config.yaml
n_mels: 64
init: "torch_default"
muon_scale: "original"
lr: 0.014
orthogonalizer: "newton_schulz_5"
Rows from block 4 of the encoder of a small masked spectrogram model, named by matrix and row number. Rows with one number belong to one neuron. Each number is 500 + 25 x the weight over its row's rms, rounded and kept within 0 to 999. All counts start at 0. Numbers have three digits each. After the name is the row's rms in percent of the matrix's.
After each neuron's rows are labels from the 100 clips, of 14848, where the neuron reaches its highest value: "strongest on" is what is common among them. Only what is clearly more common there than usual is listed. The data: notes from a synthesiser with random patches. In brackets: how many of the 100.
# fc1: MLP up (encoder.blocks.4.mlp.fc1.weight, 768x384), inputs 77-153
# fc2: MLP down (encoder.blocks.4.mlp.fc2.weight, 384x768, transposed), outputs 77-153

fc1.764 135:474519466547532457442499477478485511480482489490518527484511501517553529487496523510486472510501536485475533507455465546535565483459496475495520470506499519505495503478508439501486504521496459502525493475490516499495525476485477503
fc2.764 131:512527484575475501482519496532490468473524526524507500530477525494503486516521522502549488468541526482507482523466484532508486487521501490487525474486495493494486529513563530496500489526483526497502531512506509510497505487517514514
strongest on: glide (100)

fc1.52 108:519538516522488538510562477491439435520524496504509474516489452482509530467505497499524488512521476480541499521483503513468547520527483524511493499538483498498492487495509476489511495495551499493513555503510543511535530491487462491
fc2.52 100:512477498492533482486490505537468450523530534489529514493526511479520513557521445501475510459445530507484508496497509514467526513473497474545547509497514516487464499528529535513460464513480471478505523478505481525466478526528492543
strongest on: glide (99)

fc1.129 114:499491502451469484481464513520489455470505540542499504471529511498528447558448525509556511505468507517501496500494508524490481456519455532497493483530513478510516513504516519529475506520469526490521505520469502493505515526491496528
fc2.129 103:534500491516541528490507554517492471491521482531535497485508482484498506504482483514520488470491497510476464487518541501506542572513494479520488535462513514485509498490492517486490507488511544469484519485513506471478468493459517469
strongest on: low-pass (99); noise (92)

fc1.351 067:552483478510519511468487481499505519504482553515493510483510465551505512470497486507479496489508468476534482512511479480570493526507474485515526471468466523513534488469482508495546523500531543529451491507519516502488507505484465517
fc2.351 069:524497489531507499491544541497507490501515522469529469496489469536485506487485452514485478539485465529486505531463490496488484539498473515492512516502447506522517508477521481477487512513512450462493516476512471497525505543497515537
strongest on: filter wobble (43); hard sync (39)

fc1.66 025:499532520482487491491496519467509512499480469521479518474487518514531491499510536528468526469541489528528517514504450494491515508485493475524488531473486499437471463455526548491507517536511549560451499495453453476530501445512524514
fc2.66 028:534490454554514459536481506508502468468501485488501478491526513461494483515531493488500531494480515463538553471488506504493472529488522492560529483500496492540475481492488563509502489494483548484497547507497505468507501470519452472
strongest on: echo (66); envelope: pad (53); detuned saws (40)

fc1.19 117:489508482506539513498470477526499474503491512485510495490525463496515477473511508507485530498424525533530499465512529527495473529508477506517489505504481532530550488450515472546486538531513495534515508520484493535466482479532496513
fc2.19 108:526491525517518517453520543471526508594503490527489547498494519505474536545474462527537473509530483523497492541501492522493538531474487529486504486504504524506467518502492484484474486475534525480509503504487517487510449502475507452
strongest on: echo (87); swell (71)

fc1.767 115:525523509498524541453489508478529468504521509519518556538488479497447509490503530490487509472513506522504491504452453497482498517463480482477504439495510489475529514503506494552523509516459503509474530501482450512514496512488483495
fc2.767 097:546522475501506507532547514506502558497526499526456488496513483487513516489484487551525523519484479500468519530486481502481504484513483508509480497530500520507505546473507493495514514517496505458537496474468512516533499490463515513
strongest on: hard sync (46); noise (40)

fc1.315 147:468441511480516552518491514450489470517519521477514495518551479544519549482531500479496484516460482503490457474493498531478516564477530483447482475497516514539502482499563493522472491494455525468505518523516501493476493463499485502
fc2.315 159:506461534496462471539496509468485468526527543468495475483498521486470512507522494526510476479468488571477509489483532516494430500484514494481501477484524533479514553485511520501497497473521545543519521572445501508546532481517450440
strongest on: notch (94); noise (91)

fc1.556 137:496495518516519457481471490510490453497485498496458528498535482503507479508488507509493458501498521473522560467525499512487536472532497494485516484484505528488502509488483472492468496459527506524484507493533539468504507462486490494
fc2.556 142:430522459486514484481482534509476487495499499491508549504504473448515488502470509448484503455545536465483511498496494573521543514475517538480468491485509500495470506514459480534490520501519504463472491500548511461508503557519498489
strongest on: hard sync (86); glide (49); pitch class: G (49)

fc1.1 044:511502488472459510498490489543555489465521538486511524562483496468478471514553536493519486513492514521516537505519476511521518495494515494467447455498474503531517483490470517478458509520458521552530508511510495487531509532505476485
fc2.1 045:481485497482514510512487498491545505472521484520519457516538523534552476499483484561526487525488494503487515523488489555518511487490507524489494461482515510492524525521532526497497480532514482500496540498501541473453474517535500503
strongest on: notch (45); resonance (36); hard sync (27)

fc1.552 092:512486510474518471514478535499467495508504514546502515511495467495518474538507471462506502544444502474542473497528506519493518548508509473496511468489501504466520462522426459481475492502517477507489509534560509475439510476478541464
fc2.552 096:505527477500468491532545520465457473442487504520502470479510479486509481557497477522526513499461543530547506479510484469452516513525491462492456488508491460541534466518483513482497493488517492517504479468491518536503505485472513502
strongest on: echo (100); pluck (96)

fc1.508 096:544504495515465535474486478492528477491499471480486516536513526513518467485533477504532542493455464515502534539490490521452505485487490522473496520468526453464506535562517533489508508495466480496460512519558486481530457525496485485
fc2.508 101:533493516520540525478512515501472497473507432469464496486552523464498488533480517467517482496477520485512492478499494480523493518473538471536469509447490496478462482515509513523525572526514471530520479541504474516470529506461485533
strongest on: bass register (49)

fc1.175 058:493498473459540505497518518456491501487481457511496467466517495496483512515530465505512498510505471473514469539497509458520514540533535534450503514511513457503538522541484508529557492490484534532473501438491459488480446465566509508
fc2.175 073:487505482475502470511530481464482485525503530469495492481515507567447494478490499547520481497560487478508482499521544496503526515505485523485537469501491491509480513471492482517455453494538541481487506542504437477458477460511519524
strongest on: bass register (55); pitch class: F (55); detuned saws (28)

fc1.99 115:508495480511490516507489522489473514461472477526482482486471485549525493500490488463477492529502475499495512495496487467504524459495500488457509486466491498480539499532498486535552507505532526485508523435511533520517474510487516481
fc2.99 114:482505479489508479508487490526500539452507495477502476513444497452539506499519468490511529501489485496479472512475495509476535484469468511524478482455491504473512503527514551556505488475515508495480475494559519507516509513533477492
strongest on: hard sync (92); pitch class: A# (36)

fc1.629 011:490484541502457515468475538496511488532490516507513526517500515542524483513479506487486487511499493492457493498461429513511543498527543458491445517507483500518529479508476482531536504508559513526517526508544532480437503491487494542
fc2.629 009:516511458450512501463457494480500503507524508525485542470517493538539505497495479490494556499483487517507518511520549473497456486452517571531462507534533551512459516505548558516481485499497459510477495524499480479502461470462545481
strongest on: pluck (64); pitch class: A (25)

fc1.275 118:523467490502512525521468506516472481510506513492503510484501511508472499486496465486472509534484535497533495486491505502457523555515493513494507445468520520511499439482524468513509510469472505556480495549478501486500469521474518522
fc2.275 124:491438487494518485502491517542490479533476515484521505482472523519474476478489507491505494532508524570493490497472563502459459525524471500541467499453518489511503507519545515513524505518479504499468504505473479481504519462477501504
strongest on: noise (63); notch (52); filter closing (44)

fc1.74 116:505473509504522461475514506514484446481475479449498485478549486485513507509476514515510483502501510509506494490476477507518510550505458498534487487498511536470491523480488507517483462530515520516510520481533531493506497518527537494
fc2.74 115:504491518485523514457521507523445526449492532458500526540492513525471453457529488514493516561516516484482471510498497495470545496510523527471524548511518524550555501475520472487490502509473515479492498459515490521508503495512523548
strongest on: low-pass (59); filter motion: filter wobble (51); noise (48)

fc1.399 094:479489509472500489500493510482492490457501510514475549520496501525450480537534541505508483470499512496546504539455520494512517525515473503484467481514457514487529525526469466477524472495491580487453485498493514502504488463482532499
fc2.399 091:498475519535527507470465525530514525511499465474501523539485505542467471502502485460463517487499499486489512496502507475518481517531480511504515464455475496518536487512519509448501495453513495483520480504495510488520487475544492555
strongest on: pluck (61); pitch class: D# (36); triangle (33); pitch class: G# (26)

fc1.385 105:524467491450474477521532475534474459507506507502509494471543468501503534474532482506510561535514500468544508545489498491479505534532486462480449495480522468462513484514415519499514483462488466510469510482477481452556450492511527528
fc2.385 101:480492461501517452495458527451471502479550531523514449491523521534516490500489460499531456547492498492535500512497491519470477473493504529478522495530515468510499463477516506548494527538479504516523471526530493498499550532513472515
strongest on: filter wobble (62); low-pass (57)

fc1.470 099:500513484446478490471527520505502468542486477451491503510473536509481498500503495562508511510537481475512530482504508519535501505561517483540493502535511548464515534506521486502497474515476517507548488511513528524495496540558529491
fc2.470 101:497493521488538465515483490485492518501536511515491549522514486524510474517457484469506495496411509514513486498517457516501518462517451501458481510487505512531538471522492466498465513511485518497479551423517501470494490480524545511
strongest on: noise (89); filter wobble (55); resonance (50)

fc1.501 132:504513509486491494481525514489501514479507487497485497440519511471495534536473474507481453580514523481496493495480530508542494454512518521497564511500512499501486465515508509540513532504533512486518471482530521467502505473561474487
fc2.501 123:512482524518510500475514509504484499499495486495502463511509491488479467545515478507486476534522528517499463504489479530514515477530558527506551491489515501506458491525534530499525536509490499496533501538488535546511514513518493536
strongest on: glide (100); square (31); triangle (29)

fc1.84 085:531477476477510510489496512514499500516486509503484526460493501451486531466521495488546484517514511470479521529542549539479512498502470471489502449464509477510505465453518533483515522538517490467464504525549480526502495483515479495
fc2.84 088:461488516538504511518490537524479516502481484541475526534509488456499469515480492483511506480511549527510496491519446514498530472488502538459494493493532487492511494472495506494482497485455504503528442460520469525521487499500492471
strongest on: hard sync (96); pitch class: G# (37)

fc1.559 144:513480531511509500506496509525510467499483545516455512497505461548427498502493443508539466496476508489552510482513464510511491497500501462473486498488470504464516505472468470506532525508515526470510513568510555532517492500515503454
fc2.559 152:456512468487504514501505532505492494493494556500492513539500476510453521507499522498511462475492503495525519452490504527502483493476514498476458471456485521430507474491489474483519481513516486503509456570556525523496508541505514498
strongest on: hard sync (87); pitch class: G# (54)

fc1.251 126:553490500512496528458518509516562505502474479459473492517475483527503501501500481520520474487520500494503486548558462524508463525518497508493517493492473503465500522478493475475493449497510517496507463529484468519450507522542495505
fc2.251 157:448491457462502471461498525515505517490513481517483514491455473433520525536481531507506493472524534486522482513540506538543531500493488502452471510499497482494503536516457511527491492473529509495507521540455550493507492509512492438
strongest on: noise (100); low-pass (75)

fc1.218 125:528459498483511531459510491523523506509471495441473465520497498514473456523531551502535447458476488468485521500506514443486552515479538458501482500490506486472520516513534507484507485491460467498533512547527469543491453555508500491
fc2.218 116:497494506475445512531507512482498513508484492496525497508520546442487538506474494521487504493464491518492482470462515507503519518498483469504485548476559574509496468473479517530464500493493500519505516471505490530512485513496510509
strongest on: bass register (56); low-pass (48)

fc1.480 021:495491494498490459519463519511537527520481526489487493520441456539455526454505495555537500500550526493500451455521518484487458505482511481486504504535505499451478465493471514503523477489494498514474523509539534529476497512487495509
fc2.480 024:500530484494530500460508477479484538527516484528497476529551486492555487517536528457478548518519479508542470498484476470515542492463529531550518493491514480508508492483505467523464510405494513494495474513457476478480500525498464519
strongest on: echo (57)

fc1.326 087:497521454542520500435515484457493502497507502498488512494493464510485502482487481512478511509490507504524553510539489467525553540499527501474546471479532485494512505477492510492498528556525509491484484530476496512502503478469483523
fc2.326 092:511513493518531508456451488511482488535501487468571478483491516465506520490473539495484451516492487513478487506480514467499542492486513427498507490527466519479529510535522514493492499501519481498523495484449550486518520511493516523
strongest on: low-pass (57); ring modulation (38)

fc1.261 110:504489461496533488449510496516504517455486481532489505512490472493522488459487510500491512480553459480516474528529468482518483520499478488504411517450465457475494492521510510479464506469530449504503495493477527493535541519544479507
fc2.261 101:496511486516510490535501529473502495500502513530497487542481462532477499490531506515500466515447496491533509504499514456524510503492464492483484495494510508514475500466507532510464487507507554449489522519536547516520472512478488502
strongest on: low-pass (81); noise (79); filter motion: filter wobble (61)

fc1.652 121:498470500522508544514477534480560490469512461482520502483497456475487468474512515518475484508475542501460510551469518488527483517538503484499502474535505472490533504535508481479472515560471504490502531546495501525530528497509512514
fc2.652 109:506474498510542517493461507509489463473562463533517488489525509519452494491534464508495434468516504523484534484473478513491503493522498486485523467525524524509462529508499475504479461512490501513446507502488541453506464498535512517
strongest on: bass register (99); pluck (99); oscillator: triangle (43)

fc1.56 123:500529498501518496482511509469490491536521485491495455534536462516485531532553491499460512505514533446486454497484533497545473527500481536545485502452524497469494539511497477508495506516471540534517512500523515490473560528496517504
fc2.56 107:491502496490511549551475510491499480531479483539450502456552531515492509520514504494494469497490489441482521495538533491475525501520523548519508521518487504476474511493509519509508524482504507498508505502502481492506484482507502492
strongest on: bass register (77); hard sync (51)

fc1.32 080:530473522498480526516472498547538484520493493495491486476511488479531474487485505489510514513484529506520479486493508500495467495507522472462499557533489472468493479496476514492491478451507503527478481468515482501510530518547515469
fc2.32 084:536496506531504443521456493466483484519456497488526509466511511508535504460486481540528457465507535525532515501480490509484481495494505495493494501517521515486503496489513501475534557526494572507482496513522525528594492469505456558
strongest on: bass register (74); hard sync (49)

fc1.412 092:535500478469451470521513476491454466509555514544496517508487534485496481462522507469502496490494502440486526497461475505514481481491497492520484513492508531573503515466499563488515476439489512560503539481516466476508476520464508490
fc2.412 087:478486528505473487471552498485492502495505503527498538514453521507554488518512510452499545508461514494499480464502470503487515470511498470457512563483474530527506494521475548490478511497484498521512520472521508468483486481506493456
strongest on: bass register (85); triangle (39); oscillator: detuned saws (26)